A small masked image model, trained from scratch.
Model: 10.8M parameters, encoder arch vit, encoder activation gelu_tanh, encoder moe expert_choice, encoder num experts 8, encoder layers 10, encoder width 192, decoder width 128, decoder layers 6.
Rows from block 9 of the encoder, named by matrix and row number. Each number is 128 + 32 x the weight over its row's rms, rounded and kept within 0 to 255. All counts start at 0. Numbers have three digits each. After the name is the row's rms in percent of the matrix's.
# fc1: shared expert up (encoder.blocks.9.mlp.shared.fc1.weight, 384x192), inputs 0-63
fc1.169 132:134097084147140145141166097107149098171130139124098182088110127162122102152171121086139086156132157101089083118117144165140110072194141219137097104140179157143134211113121157099126110113100126
fc1.170 102:175119103125160138117112176105106129131148152115116131112177146101173155118070159118143141061123118092127110090139103116122185100180081115142146132141129099036153113083139078166133113113103117
fc1.171 090:117093114159128162120167118197150048198176148113089142086168140110127126079097119149165130129102155097130113193112126146187110113156167144155163115118114058112105132106132122119128084072180080
fc1.172 079:113181152104095129129121161145145132113111076165123086145157152086121115069151166109153125137131163079133126156124055114117152155194176130150122121132149123146109114151157067110142174114118125
fc1.173 125:145111119155156145137094106169143155123097108124150142132123138106128104134173189147160077175090170128097222100101129067072168178164136120115165141123144155192082119158178109117146170140134046
fc1.174 120:140160086120079121127051156156075154108129048096142147127144119114098205142136114134133132167091109112143132076166144171166116138163201158149135069130136095130107097146113145153142156118134093
fc1.175 108:133089117173074106104146154101152135118106103145143150137155103169130129038160128131141182107144114174118161113188128175159081144123102092096140186144072148126131114148070135172103095111141134
fc1.176 106:158079104090050118177100145194139079068089097062149138175150153157137113158080133128147192106105216142116188090180091144105158169134129142124153149127120076131099110160116133140122120146090094
fc1.177 100:148147111109140098105117161108096096146088133160116162132068077088150102119150122094093154123177161149143145133063120098102107162086161114116065172166105114114221088105123137098165162074085104
fc1.178 081:118096205144169149174204123149124111125128100103095067153091114164059161066106070122095127106151145135067086168125136106153125118118062137154155167103103100137104128165108152199054081160095156
fc1.179 092:199131099183148107104126108155123100107138095095176092126142175138102143081112115111149155071131147066063093178059130173163142148115103076137099153147135081123162141166124212109174077120101107
fc1.180 080:178176130084122191154139136122167081133167112083089089124113157143112092158146134117108116121129123127166116145122168083101191038113069128149112126132190174145142125090120070061185097106141184
fc1.181 082:200099171091167155188089123107151113108162113080088106146171120097168089079103101166121141107179112127105140148082153115086127073138096111119124130149092124174072199106128139112157151147104152
fc1.182 116:128172115092110130161164127157124096136135099127136149118115123047116175119173188102145100088095085128165146222092132121162141086154082100135138154138148114091199096115101125083203076172125109
fc1.183 106:180081111054151057198107119073106107112099156143182127170177118191130134150130119112114123150153114167097158130131133133160154182087124127146148113170175135165127135126146138143140157065133093
fc1.184 083:244112138148133089156175156153095093131161118129128053120143089102147142146088123113132098114105188141164123158114123082119164172138158103101155149219072180165156118125108160133144134094125113
fc1.185 077:106077048084139117158141115179098148120149096076109082113125171163120064177109105116151122116174084115101097117143178138115149149122118131090081154120125158130147140134111178158152137106122060
fc1.186 066:117181177103095079129126096135130161135193116119136072095077099160179182161189114156113110162136095144122185134083156128096176176080084158130151175165116125129138156160063102120075144123131080
fc1.187 086:156173128086126141143065145100122194153080200193116123172084090168099181195162189188094088178113141163087163073177107061103112195152120116194121107125089123126108090124136098172150127140111178
fc1.188 095:125118160133132092135150152154124089141103092142108122183139105121092164095099080055083144133089100166156128125123058104143098183144129102185163122157113158157139117095088153170146182096097122
fc1.189 080:188188142082155104106125065071192177097114133104129094163150225156144125136126108173102184129106095137149094100148132100094127126163113134080165160180129155093143117171178168136163132080091093
fc1.190 140:133093182147160185140162141188147122141149132059111086151118140131153123180163141155112182083150187134132148170076115119100097148136162110138145155128143121112130146162068131102104171148180191
fc1.191 124:132137067145178077145045164115144128181101119068130203086135119154162176175104124077079122151127146135156156113100089164147167104136167092108162090160136110151131152150171094216127097121119151
fc1.192 123:175117114153147111179085223124100119131095129146155170114091158143088105171089210135124091155084164147101196116151125032068195110107166168130173148152150159111102162136142123123110153150085087
fc1.193 076:044129086143150138104105106117114126159144151125116095088125139156105105096094143127102150141177130192057189180159098139113121177136145120164149107155154103140159132124105154117138204135103067
fc1.194 089:135104113119132127185145116195116105172146141106126148083132120121136166112125141187162069134113068194180133101101130158097076124132078192050163118131170154121154173145099163122145095162119062
fc1.195 090:071120154121136076172127149125081136150173147160128149095031115108123098169102166140132128107134054150157120121137149163138123188106085075188115174115093137119120158078167137156165170122130163
fc1.196 064:146124120114053096170133095065188157126114163141136095133135159126141121137110153188101152160135083156098055099095154154133155119144140133143127089127177077141116097153078128134135136192078144
fc1.197 076:111154080160049181101184126106140072092120101113114153134196109108113157103146095179138130094112087129067107098153159094073155124169102129139201140133140071118060061166140103182099121194178104
fc1.198 073:183133154106186122119116190098141154186138211102076115103142090120131170153068154113135057146088103124118123157124130167158107081142108145151238133144098080149121123126181169169136080149130180
fc1.199 118:081132080122136174148160144138143164125154141115133162104154136167094139085119083117124062137130159120115125092088156147123108154193161147142111106173163162174122152146042158123093151129114124
fc1.200 097:132118097119112129174114058141128127074134149099149101112168097169106088198098138247140140117079092139110137121097114132106119140101111166165119151164132064122148149088140172114164177120132026
fc1.201 105:181083119130150100129073107133113128103066083144190175176154155184120129167178131120151102151093136109052156074095138147095161191151149183072181170129126114142084134109139145077164138114087088
fc1.202 078:160129144139130124126146103106161139099198141122148089172078146126119145127159065117162120139158129139129083156108126132143107066132132180104128169121132173173169088150199200071148124169137179
fc1.203 121:118068139157169110135072187104153156165094100147236195153102164082162105108139164138141202128108170112132163096164172126086174163117182120150199143121155136131141132157205102128081173137095058
fc1.204 117:106153165121113147162135139180157123160103112099160190111178097096151094182149167127143148140068151181062170079110144151093122133171141100170163069099143117198176130150149151151131123147127131
fc1.205 080:122107151132155118166115154102093105119145160177116115112099108111171086163113173141102107095115184152077070135199115093102114192144074170140182188176125159131099168175140171116124179103114121
fc1.206 077:155161129121112115070106111172099145142142126141163072132125156129134113145164112112141146134164079121180082105159155178053187105110082120143066075126146098137160151119112140140114136111121128
fc1.207 095:132152106106095120116154072157116174100115120069175147127114088161104117121137088103101144137151194101115099071067130088058150171106138095055090065126118101089214192161114134133165094079142129
fc1.208 081:119140132126108148205136159086158180103125109129130099110147085163187173110173191110127122123124177161153125181112086087137174134118134152084104159134065114172107098147090100090134122158097099
fc1.209 066:145101073159166112147112083086134116168127099140128177143162133151108108157191165107119136149105201171119148169181105125131122148072168114122191144173133117130181077107135151120142148152094064
fc1.210 099:147147117167155107150116174114100096073082137105171172123147163076137066182123142168171126169110109124095169129117157067079139112124136150093145125113143172070129126105114116117139161135190104
fc1.211 113:154084068162106067103168085140134147112095129112204142150131152161144131120167167141167125161086115141084149091125171096125157167116142135092165153131187086113148141073166158061129110143120057
fc1.212 089:118118112139070161154170087080120137124135157140087087169152154137126146132103114153130182134175120143135146081136159150138101207160069115093101186154132140106094134153128067143138162048124148
fc1.213 083:135067133132117155161111126094103132096167139111135071124118092127132170143149132212105102106173113071167115055124146112078204114129184139086172118153130110099161150155082131176169172111158071
fc1.214 112:114107166095111095149122092151066099132141138076103106102096113187139132057114080167100143134133134114110095119121111176118141093137093167134087122166130168149098142118063171161154155168164115
fc1.215 073:118198122152158094125164109093149120166169099114169180104165095084172112115138081122166130162117124138174108153132154150138112124082174122124145066127103155098144165094142141131112144153133149
fc1.216 113:082115151146157150113131164163095178099095110065135144137116152151176137143162189141096185156115192062161101089120151114058089071139098173125110167140076109100178183105144116122130134167137142
fc1.217 070:109148084105176057097161067123149100133194173082104098159167145106170056119150074129075136119144145116122142146155147118150110173127152110102138169119157094099131123187059102124079187152130083
fc1.218 108:137097171152100131157118121163103112192140143117068090180101064132144199062121085144135091121155099179132124154081077144162162101170109159146106047079124084098111127161148140126080127140091113
fc1.219 097:186136121119114113092116076102129150074178144121058142128126119176107086173143111169149072142121128138179179111094156118092143089158117127079123110146128145130119090143161124154149097066145121
fc1.220 137:138168159085104082154138178080122120175059146116119034096119125165126162191232141117188090150112100140083171085150147103081104145131092141162120098148110130128154147139148078168173120120133134
fc1.221 079:101151158138085164165185103120122120077157116134100129100189140103133062157105153105140135135158067113163139205116115135156129172155111137154114187137086158149117125100145173144120127114094121
fc1.222 067:137083129035049180219148144156148170101165153072164140071146176132090080140102182168102142097103159119147119156155129146073131147165081115053138137102115127121144142066119140138131159157124104
fc1.223 093:183138129098216105126123070077146090156141147097177091124177106119113118088127109131121182117142173131150107155151133117091155161150141146103105157108086114113168146101111112103116146125228120
fc1.224 087:123171118172101120129180089100096126116176123161152098128152118168100082105138115068168163167140094135136103200135142109215156122119136191094102109051096167146127133102077172116048144184039137
fc1.225 102:142156096145109139183109154158153139127138187098144114131135111132140156152121083146143138158131072074129086112216177144133159128122125151111122153175194119165136119184113125160124072129117220
fc1.226 105:112119158161145121097105090129147165211122141111157179135098186129074094157118152148126165201076123083100164095160154147047174180150128088166150125126077161105123120067139069124125133167111053
fc1.227 141:186161141130161108073155134118118146177137126152140141133108073146152176098116138143155130141128143129166102093094149100146107167177199089114138151122116133133161110156038127096147135136144101
fc1.228 158:122094097102153167124121083139095129149103083068125126131124197154072129095132153162094160071141183118102168160132084192131178113089116146104154154146124123101117177121102153132100155094162147
fc1.229 079:117160085139114130149155103122109133182155125064125155154090131189086124115139130125146139181093135124117150097140130080075133094178076065172092122140096112132104081123151151114149113146117126
fc1.230 101:149105160128199124071135140206135159106100056083132215107089151198090104137142124115161130143084125102114141140126150115115188115155172130145171164110164144158139155097172134067133182165120118
fc1.231 150:124098172086125110124146164098084125137120137074193146150122144119187090146074166082139180175143157133113093165118126075158154102156182108079128138114087163144123105091116176078171121177069073
fc1.232 081:128113131151149156183220056087154174117084173088111113152096109137142114133149144107111161120081128101197153083127134148145155143099173097160158170132165114109130105132053142098143131145078137
fc1.233 094:095169136097157091178198107153136182108183184148139124172067152115101110107158112123115136132109127201126130069110169074148140098134138151163108126137126102099106137129174153148148088125095155
fc1.234 086:162140177133137149160111116149170159127163141135128111138124094141090067164129143142154108165132167140108118080100143116203167149126109117072096172120087117113135096102106201098134124130157131
fc1.235 129:106111151157094114098148170117057128159080146082061179103113121045221126093098079178099088116094154171070150089167154114139117184109153135137167146125141135096143182138189184154161151110122145
fc1.236 094:169073139148160103123145111137145211124121100096171150106111121127178148113134175159127136101183063089095123137132152219122126055048122159072162105126097136143107117087149133105159077168137130
fc1.237 098:079115130104048128082103204164115146099130106082105151075128202164123165168148151115140152085117127118113167118191108102073197094169140106151142178116159103107081135160122095088138151114150120
fc1.238 111:117073154130196134150078144109148122121085151121168151129122156088181185171170172174185144139089169182138167114119132126106162191103171160168170115153167119153143142113147172102096165106116112
fc1.239 123:153153133132107140090127095141131136194107068154061103126123080145173131085147151129161156162104089109158128104130109093109129105120152106154155117123062127148114074139103176140147095078130104
fc1.240 092:150130080114136143132171132158130165221129131094143089139118064076131139096140194103161120104165102119173063054060166118195123142179095112195096061097130118153147155100141132154110104193112161
fc1.241 129:167108076097122071117117126120197167093181144125109139150063177102114121124140117122104123105115104107099111114136094134128125133149184169097162111166185176164139101114108149151099204165118104
fc1.242 128:142163113192083139131101141073130173153164173061126164119133131109160165215090093168112133075142094124162121105107123175121112151097116090181093099126093127128122099108129112134109137146117110
fc1.243 093:153133156102138152135121091140163152106134178191135137104156114157172142129143148065143135119138117179087123176153157066109188128167095094175186127121169116144166093082134178095114168172120129
fc1.244 091:153102139094075176202173105165117131097119143116127195129144146091182164105110108180109099154095119087196190124110087093161146095142178153104136090153176148127166093175079151186162138125154096
fc1.245 082:150087090195127108140098146164130096148102154115163096102138124139160104099142081130210144197090135190058146152066116164176066181095160125127119136200130091133105090090142160164112128130134106
fc1.246 102:186116126151116152167118121061160106094125109164155080056096170126180135178134113164117111161103100125096155101028113134111124102089141163154133169154098103173191126113105096136142165156073117
fc1.247 125:149167137099156129083105108144056125111085121115090143117142072132135089160151200086164174054160148122126148091171110156107125156116140135118156150133162115157174141090114176083130128134146121
fc1.248 108:088108122124080112135110176194146156152066082137148173145122182122165169149133168128161095127107154137105184098128128113105147091078151178114174152116158040112092141114124063121080144137074115
fc1.249 101:105141108090140137088094109177084125142120110082121203130160174136118117123168129165128189075093157118114139083097177146136165122168073136123174143105099155165157103194151083137128081134152156
fc1.250 092:121124087099194127106085130186100162166083103095106084139134146135120089145112164108068154119089149143081141163106114079175169169151176132125190114176166157074140124119101115182110185106068111
fc1.251 123:136115077121107116173140117126163123157134107094186142158151200140109134090142148142134134125137160113143190119081171094070139182126151149102175122127156118075125123106148122118101120074059036
fc1.252 095:157119097140120079107132203133145089145139153087113150178128161175073138146141079076179217118128143085074092068102126203073081119181152044123143111139087136109142104146109143120096168139088149
fc1.253 090:127114162192143137094120051115104123119124093151146132156124143142077124151158127159163120140125175104124145120149121168136165067127115159131199170079122113122123133111182082171158136122097133
fc1.254 087:103087187194133130148135182126095162178123117092137148106166110081139146076066103189122142172123131124132125182135101139163169161142140107177143132139105102167157110158154138176183103080093173
fc1.255 070:183099165150056061139162084088126131118214119117071118074179060171103166133120164145120106088085116117120141137205090136128137152122073163118158102142139133130122121161120157123147138176095092
fc1.256 118:108146072119178117080165166153173139130110120049179164134155211132131127159124157114134111127109171134105160092130191093069146140168141144160171155129172088149140136069154096113067158136129064
fc1.257 103:192084124112116123124091194113107148111142108098167072175077111136094155065126109109118136115129154105125134099161122066132124132116150141138089148133143144141113122180164064108164129161111108
fc1.258 102:126140097080101116088097117155159132148093094110198134152083151097137149126110174093128136140126069189120137065085137079154124134031161120102143079099170122164114129055203113133114125129091122
fc1.259 072:130147166139079117122168090168137152175137170093149104112152150135120120191133159131172166111134098079163145174128119116098135123129138133164141111098169088116172116104145215158133123130073138
fc1.260 092:144184139159123069093143091115047138118121114143085091127089126135133180141093161108195143109146119165073132150110099093116081137161218166073125118115091140067143163090167126073149129144137149
fc1.261 148:165172148084180120153129140122040130098163191145143161163144103151097093152158094033117165105112099094123153097099176129060115200111128126146128127080130078110134103131121187151155120096085063
fc1.262 101:152107103092146150077145152117112120100061101099116109165180202132141150171150196164102143150160184150093117117137151130130132108135174198121169166106168103127151149113192102209097119083132077
fc1.263 100:127153074077135148139193134106146152158147119128173099137078171084114190148116149068099110135126108154104140126102119156187125172082067131115127143155099142138085115104150098104113136175044172
fc1.264 102:168149116161149144097129117155096133174155178101208127157135071146092141136123093158156127114112150118140090146077170182118084084142152106156130125120093195135120109058188103099101146153117070
fc1.265 110:124119124139101064117178090184111120161070075165131077130128169157109126117196097128161141151128148144122159150064088084149086154057154088129094175084116090052092130103155166086103148149064175
fc1.266 113:091125139158120097081135120073111118137155110141130149138164128070102092212121175120076186141117076133118162135144160093145112120091123058119168176072080124125104114146120173163145128113171136
fc1.267 131:134092158160153107142068131107177142129063126138156158122137175098158117149135177171191153164088155110092171109136175072067156164125166170122157148114183170110097134087159095070132161162078118
fc1.268 097:148109148092092123147086103135115190170115160119191148103161096102134144118146133159177109113194181136089153099175104091104118129098125124111180127131147082174165156104126162152156073113126071
fc1.269 130:096111116105102111139095178160141094126092099081152155113146165139123089193185158126160146118093125181094131095130172110086159096147146141103121105102215143162143103075149118122100166113168088
fc1.270 088:147170130143099134128099130131101114159153148154090088110104118061184072114112140129104069093113086095147129113093130127165108114091059156174078091172061141142120150116137108171091181146129189
fc1.271 089:112102139086082163111156096129163149069152117112154160123121146193177149145129162193197156157156151175085157117119159076118134098205120098136153134097169132105158170117128096127155114129087125
fc1.272 097:148107127213108136117116117129155195202052167157098099147140151136117149152103120187165112175129134134084187126112122095102103109167116138137122151155156129099134142118069155139096145127142040
fc1.273 096:102092151130050168158087143118136133130165123127141093088150133142159110119166172141107120147143096155127148112104115145165105071141068123076133141132171123138168134097070139149143153161092179
fc1.274 091:109110140190165145135124175125093149125140152165122150128107125119106060093160134136111179170116167126177135109138083142098177062121121120176178086135111090106108115117136121111151083069116098
fc1.275 070:158166114083122084125113151114143103090135144099140153183109103126151147150119083163107134127193106107148135077116102098139140043143102212157147167111154063145179129132156144118145106106165176
fc1.276 078:159125092133141168111156119158149105127125130080136130185123113107174145187133098177156072110124151120132139113104160136095093171126159153122198130173150102170100183060118152181080139126118135
fc1.277 093:093213101144123123187153061100147087106139169123125073163114059164152145178136130122136150122114075139197140124104159162109127134106114098159207127104102146134152144061099157123171127103093144
fc1.278 122:155094119150157116117138145180176108133098112160168150101162142164082118157099148158181109206125119115144177111106112110118171175159119164086129156074155109082133134116114107139096169129110097
fc1.279 076:135125129144105120148152099138135125130130167106145099078123125124147095148177091142162106092144126096163108157118065155151116151158202218126164157211135065138148113122185180118124081114129176
fc1.280 084:118159141118109155115128108126161126159127165126169159146077107130102093141139109144165156139129174103139122172131031152054163158117124130146097190121136127179148156077181088132126097101103064
fc1.281 174:117124092143160132164149134058110130082148136068124093157162164169100112201125136144168108105144152117101122064109141144115184153092104153125124157089149145123105158098132124106063109157122120
fc1.282 084:159119152187169136159115169078190106188081075097076160146148131092149166136103138132087115133128148101095139131122093126101159089159096138132108127198146118101116179127104129169123127163069151
fc1.283 119:137085104125110155104182109152132173139172125090156106083115153139123122066116104153112158137136154072113131111079136141114193095130113185110078152072168127130165090090144107158098126118148112
fc1.284 083:057175139116141099087144071105147134243151142150130109114091092146142127119083132132149135117159131109126109203165130127065137110148122100118142072145109130116173147099113125168152096110144165
fc1.285 088:153108120159177105169109172103161165182152134127091122142132134049083127131159170107118134134127108157119111139193112125107069156106144146078183108142068158154109109111169174168161150101130147
fc1.286 093:109150136156192142153103165123148161071129169180053169108180116172127128134149135194118125145173100135110096121049130108136111160128126138121110059122127146120078135165163128186126154120142115
fc1.287 085:200175069110049125111132171141118129120104049077137129147137165155131116143175150139118107143100161089076169104136124093071140180134138169156111130163148123118116134155130103111086132099117103
fc1.288 085:054143102125189137120107152130123120122115136062119160143156153140191114196122112163115159075139095143196172107130130150155157056176136143142160086082140154152149127174105100146171168096127160
fc1.289 129:091074104134116143195129157122167122161079106144160185124165115175111085184117123154218141165124147164118159077115157116093127133158179160104168108152137107080131112158175154115111169084071059
fc1.290 082:036178106104133089106128138063139146111134137161080183115147086119176107117088065154141131117156126145123091165099160158147111151070174107100091125154128135125138124101160166146128160137110162
fc1.291 108:115100123075106109082078099194097109176099135127156177143105139157111149128105133187157130127162102101146109121077126158129114096119078127118151110105092103095140124146115181115148130214126185
fc1.292 094:124211133156101080093100107097142138165152127148188158119155157143090136128145133122131180100159157122086102145102099127168111058136138076164175176150125119114136100137088084126135122148104103
fc1.293 082:116145110118128105166151157144159085104103085133138087173137085133178123185099151130114158097116092112121153162114086152086088141158115095119161147105099206076073076197131125139125106140086160
fc1.294 091:103146062129119169183196142097121137150158136033137087164115126143109181152161150140094091106095137120164154143094131134117178114174044155142128164117078131144083093115115160136082187122183103
fc1.295 106:165166124104126120158118113154130133145186088204109135145155106147085113163120096136102151143104123127156114096118119089172115141115108142124223059128081123102120135126086120135136124169136105
fc1.296 087:054165158120083138099151177133097113126116165183084114162113101134138155090183092111153124094131148138143140141158143144106097110143113162120168185048098065146148107108128116140151138114142164
fc1.297 089:101154153132121136150099186156093156053120153134177099148118100059177152220150133114167096097110136141128134177106108148141139168136108155160145150155188113107124162131123052140135157100158145
fc1.298 069:139119121111112135082086115144099117187112099119172097104121097104149177171145135104120136150137141132113158145150120129164052135141148112127174109148075134175167163058050128150090147146139153
fc1.299 093:133114060147098072077099164080124123129165072159075125092154136178139116160179173112137081117106152168141158160172141139100110125145102161152124125128104110098163174175144085102117104084135106
fc1.300 088:127147127170135158191141149140138147120120178185117120100125120189118088062143103107132164157084094157134128109199138117125201091087169096151104124147161161126193138126145152096168119106143133
fc1.301 098:108140128196074123127136142101235120113107186150137112123201115142143102155225101129176109127081127110115109083114070116145127066105134118117140087178177149132099081159130149099116047165128132
fc1.302 072:108193079131169089089139146148151213101128114152093145154146135131141093205195105132167142137125116116196150156138148106155097156101130138127159119143133165190110083193156126114129126128109057
fc1.303 067:137060055147118098070087146127100104117123126122172122063157114142098141092161143137109072108105140129116144129147136133103101140127171140125115143110114031109165131163124161158143126131107136
fc1.304 112:188154135102069143113187126130080157165117123136113177114135135166116144140148102134116120159167177091130056121062107145128084138088097111104103137133161122123159105163077132158101155092121167
fc1.305 090:170165077160092122157120113123136089115120159123137157118124116109112127106073207138115133151065137185104108114132075114113131138127132105134171099107051138098069110121104097121136109145161117
fc1.306 076:161111101112077159069167189142053144143146109119151164152094138083151135108126084161096125121169080114151142142094179204160109118181115121147129112125153139146136113208089084154109065155109109
fc1.307 102:100097053130151121135125116156163140106108153115174199114118134107093137122148144130141135146138160071152111142099111141151187130087162150117109131161174102129183109112070107085116131143175150
fc1.308 097:117132096169152086120144091139129093146126127152109121125127168174083100139133140138136138171134100085145139135108179097129118134126182076102146116087143123222152159112133191084191101096112110
fc1.309 129:187152128083126115144086143164105106126179122109148166108111142177122091139082154142102130109184146142159095142081108144143169088111118162176097103097150098113136179086137133139127179186148126
fc1.310 088:145132091093097131138096155054090139156149089148055097144130123123189081160182092100153021149070101087122144160162182146105196143121042138129137147142211131099094126157101136167186143147121118
fc1.311 091:141180097099100129105129123109107150134105102084140141142146125157159104119121071107103072149165115189149135070138032091147128120057194083145174052147114090121117097086107098156191173149107173
fc1.312 093:103117073169108155089157140140148109157130128130166147174139136142137078154101157124103147142085105171064147122119177098126082108109113148111147143122094045110146098131122135128168183151110120
fc1.313 098:119100069152080137160113123107165141161069134157146140058091168127152205104153175164141150049143150155122128102147078047139182141128115107143159077123134086131156086195127087166102110126175108
fc1.314 078:090103076058058100040136138166035132097125133150093118110154106123155144121196126153086083146126136129149133140188180109136101152115174128144124160128077108095145170162113115155144095091164154
fc1.315 123:133115093099137126117048131118169124136099102115152143112143177155121093169114195130158137144096133161120139136124087104106188167117142151145214115143156110092120123096160102128102153133074023
fc1.316 165:160122117135157109131112143152094164114127164131136149178106156151197133158194140079139063129159153102128111144129143143150100156159150185112130172146113090143097107074109186115111118167127119
fc1.317 166:061102195121137167179114071105109150094174110128133113137166156185102090090202181136160089173136136070098165118114118145098090123171118106145105127125111162105151109121133095099127160158154213
fc1.318 093:098161129084101134093149147095153085179125107144111089145119142138089122104123157134156150208040069049181092196121114155130153116138089199158068148115129101119131122093135143100104080106128156
fc1.319 080:225076092109115119126085124140126147137108193076135148109144141089145162077146149092158125057122151091140142098103071131115103109183165102132141130135111234125110133151118106100154133169139104
fc1.320 132:188118139109147131143051113165122101188124137170122124158107130095187170125160138104131097089084137170140104173185120163113118160165124158163153131129090147147143061069144188136125102134122093
fc1.321 085:096130174173138092108142180101110096137139150140095106132123110150105144112106129148117100152132100085134165123128092104148081133144080127099119062112149138122156133159148108151143088219162097
fc1.322 079:130178085102130108128173108144137093138118129158098102185151097117143084104146108172135113122128083153097085103050083103128135114120091138140197112172035172114120154164186124166148177137098151
fc1.323 114:161139065118138111150135111146092127063149132076122178096092126178172094116156148083141150166111152154127127116085113083120121157086101174166122161173121117158156112160132123069120113094136081
fc1.324 083:176162139114152182158189146145128103117179167121176109136079082117160084142141156146133162048118145120180111177136189134144180089121075067063139118099101134112160147165131191175138121144140207
fc1.325 096:203097078151103108117117128190131117135158133139114079092091128050171070150170109127111171182138132148144084138137131158116128067127140148163111127045131157061117128174083110183094166167146124
fc1.326 089:137125125182090115127153131091122110175088095144089114109095131118059105152142122129144161133092159176177132093124167174093154078115158132096131145198156158095119082067107095090068182126156075
fc1.327 118:136150082108185112153115132133137098103113175099148096106145111097087059134122143123134130117093120106133196121146101120095153150150185090170199183137132110140114145110140156091160087157159101
fc1.328 091:127127162170121174060141100186121109130192032145152119117141130085093100146139100154151157116109122090188118131104107143092135166117122152141154102108114183122114143142106127090128047125122072
fc1.329 116:181121126065156198206092107154128125170107117101192130103159151075140124162122132104144108125159154120153154155120121156079161128118153162152099167106134148133066076103151112090097129151116110
fc1.330 097:125112154173065116117097131116131101147132101121095154106112110142102175144181131178198107117046109131092133111128100110142150123099093100133136104146141111108119127121085145108162145093113102
fc1.331 080:153181123066120150102138132167127125080114078138123124129153137122079076162144159116099180119191140115125144169135140121101152160130131061174136156132182122147118118151132136128080144118062169
fc1.332 083:138175134166122161173154142134158134163193141131144117142119120112190086089161171139160116125181104111099110124151169095173097207191133138142121088084138157167126111143122109147125099148096139
fc1.333 107:133150201152126192177137128100120105149104170141153105148142094103152109229141154150165061086129105133158123132124101078136106122125152138148147176139140051140144172136109117106103120152098150
fc1.334 145:123115099096141094173127167123166115156078104144165137173088135171134106163144236132131118177111125123154148115164112073090129181081187107135109144069171125169120085066150178103147103115098113
fc1.335 100:104120074188141183123165151118128125121154112151086186095093099163147167149121100162138169162126103111140132141116148093153100096195172120101165171187163147224128148173100109149151200106124108
fc1.336 110:143118149103129110094117189133107099161145096136151152115056117152136054122182118106128061144143168097092168130041167128131130152140179187132096169095196137119086151103162151143134109109140170
fc1.337 098:089130151091127119095125117091124150159092110141059083132122121138087113141184093151164097116116120138066172134096140167136122135153110135125129137127133163095109112127114126156164120103092135
fc1.338 078:096100087117204141151094129129136165159098097060049140112055116102161070154124117091123172158132161105111126103098138108133173120118146175082198106119160127127107137102135101111135162142151128
fc1.339 089:184155119159137142145122117138147163125155056146108173168090117131102104132134150128088111087094101124116116086114144119155128142119150168182129104122095101128121127090116149186121130134156098
fc1.340 081:085152097120112107135156122115110136136095121094115127177168176135094065078139126157160179112085064120096157187157157144108147104103073070115077133132094123110129084089084201115142117069080147
fc1.341 089:131181081109080142063110110166086143138152112093065110157146108136073118127177171183069099057116194090140091112096195130115085148091172137153164133067114085098169105132120088193138162143161147
fc1.342 093:082126104129094111123076135093132099097097146157108116134142146130116141090191147102159137128171116125137174155130139105111085124122173132133118093152086132128149171114141122133151119156121068
fc1.343 099:073172143148094121132142103111137127131135150115133132131150122088168122176133134158152200077128116162066110147149158096132135147186144123114217073157085146128117133146131106142139151172111108
fc1.344 084:141161140104128176142075139172123087156124153131187086162095110099139136126175099141131163145164123128127132166116155084116139142140185056154119163111134095143192104132127070149092098116040079
fc1.345 076:200138117158130136120118093167180134193109178105148107085138061147118181208177137152108093151126128103143087077120117147145123074193173105101162124127135172144084147107122155114131130081104176
fc1.346 080:190182088173137135127130061077099157117212157218107126157134119147173124090081103091159162153132079075125095062165118122085131155132122127111124139154097147075130110130093180138098201145087101
fc1.347 087:128152153122082136139043144119082094118142161090105123125112120148119119192167184118135067142120172128150116107101141125180164096183098153176147107134151101147143118118161120126165098134061115
fc1.348 148:122105104078131118158088125141150114154078092065176134121115182124130123148160171137174129124078158166108108091097113088094146121172166165156167111116162103128113097107178111101081108140099091
fc1.349 087:083094120165141120086112183103070136172076120115123070188127131129149101115165088090133142090130146127147095124183081116180118144135186136123129132117099111131122146083144074085167121150086150
fc1.350 067:166144127147072084128131128066100134147165064102151125170130154091121147107076129138132099035088105130102114097145140107142191156092110120116089109134174201181138119105102090134075083175132144
fc1.351 112:128071101124108182122071163109153113116116097167198154157103189115178167159140159190158154115079147150151155010099189132113138142126189163107191126124134073150092144110150129087084116080119148
fc1.352 094:105142125169113129120118101176108120174106114096138180098072136135119143161108092133136184121107167139133116156155092132102108114143147183112189140162160158120153165091154144073154147140147126
fc1.353 106:143125140118124131124098122170149174125099098135137145099083201164106057185108122147137132136117092118102182094116135127120113174137177144183131151104187102151117122132153163105143128125115047
fc1.354 114:129167181145050138078133102111097112133110153138075145076106125120161113076118085141116159145093075143070119172119089182186130176159117114135122136089104149136114093180161182091103141190127126
fc1.355 104:146193069136072087123128137107130152129158137154142117157162197105134055128157156119134076096170122145107103152131150088080108151063188153085109138158190117146132085122087138076198062124151090
fc1.356 079:112160164108162114146125166153129184121096150131088098152090141127172103122109135081200130078111205074113066078140134155107124122143094162116137185116077117090150150085105137063123066119141190
fc1.357 123:166101120105136086165141100110111146068165093138133169167126132086100128112080105107153127127154149140127123153073084120084205150160135092143116165131133066180083122141111108152184105092113125
fc1.358 115:130122132103127141173113138119143110131049154105160148136117235105117134162123161153160167143099194132067109041097174114132153118132145154131159187095165106113095142123171163121121113125108100
fc1.359 175:098117113037139165140099139117096082133094130123119141140095154145112176095155107080187169142084071152163147096134146132125139135099141124112148103126165103093130149148087115095046183150147193
fc1.360 109:131151125124132163153170110131120129129170152167117116114073086177047109156059100102129129154137159088133130144102138097194120054139136161092108151123120139107142180107093129146075086126187171
fc1.361 096:120139124088156098122130074080125111129099116117172117108045150152120111117187126124134092102138116159132095130171194118093093120096121061130147171101094069102123105077161114060143053167168111
fc1.362 113:126112086096151145146111141129130138126069099162128134121122154149163122171153130154153148189118127147101165109116083070114167158182148113102130100147154074100101140060147098140124184116115031
fc1.363 076:140077150109149090147166116175145148107140142106175111158095129156137150127112089172162091109131121126073084072101168104144148108106150096171170102080120139139127071119096139075134100148143098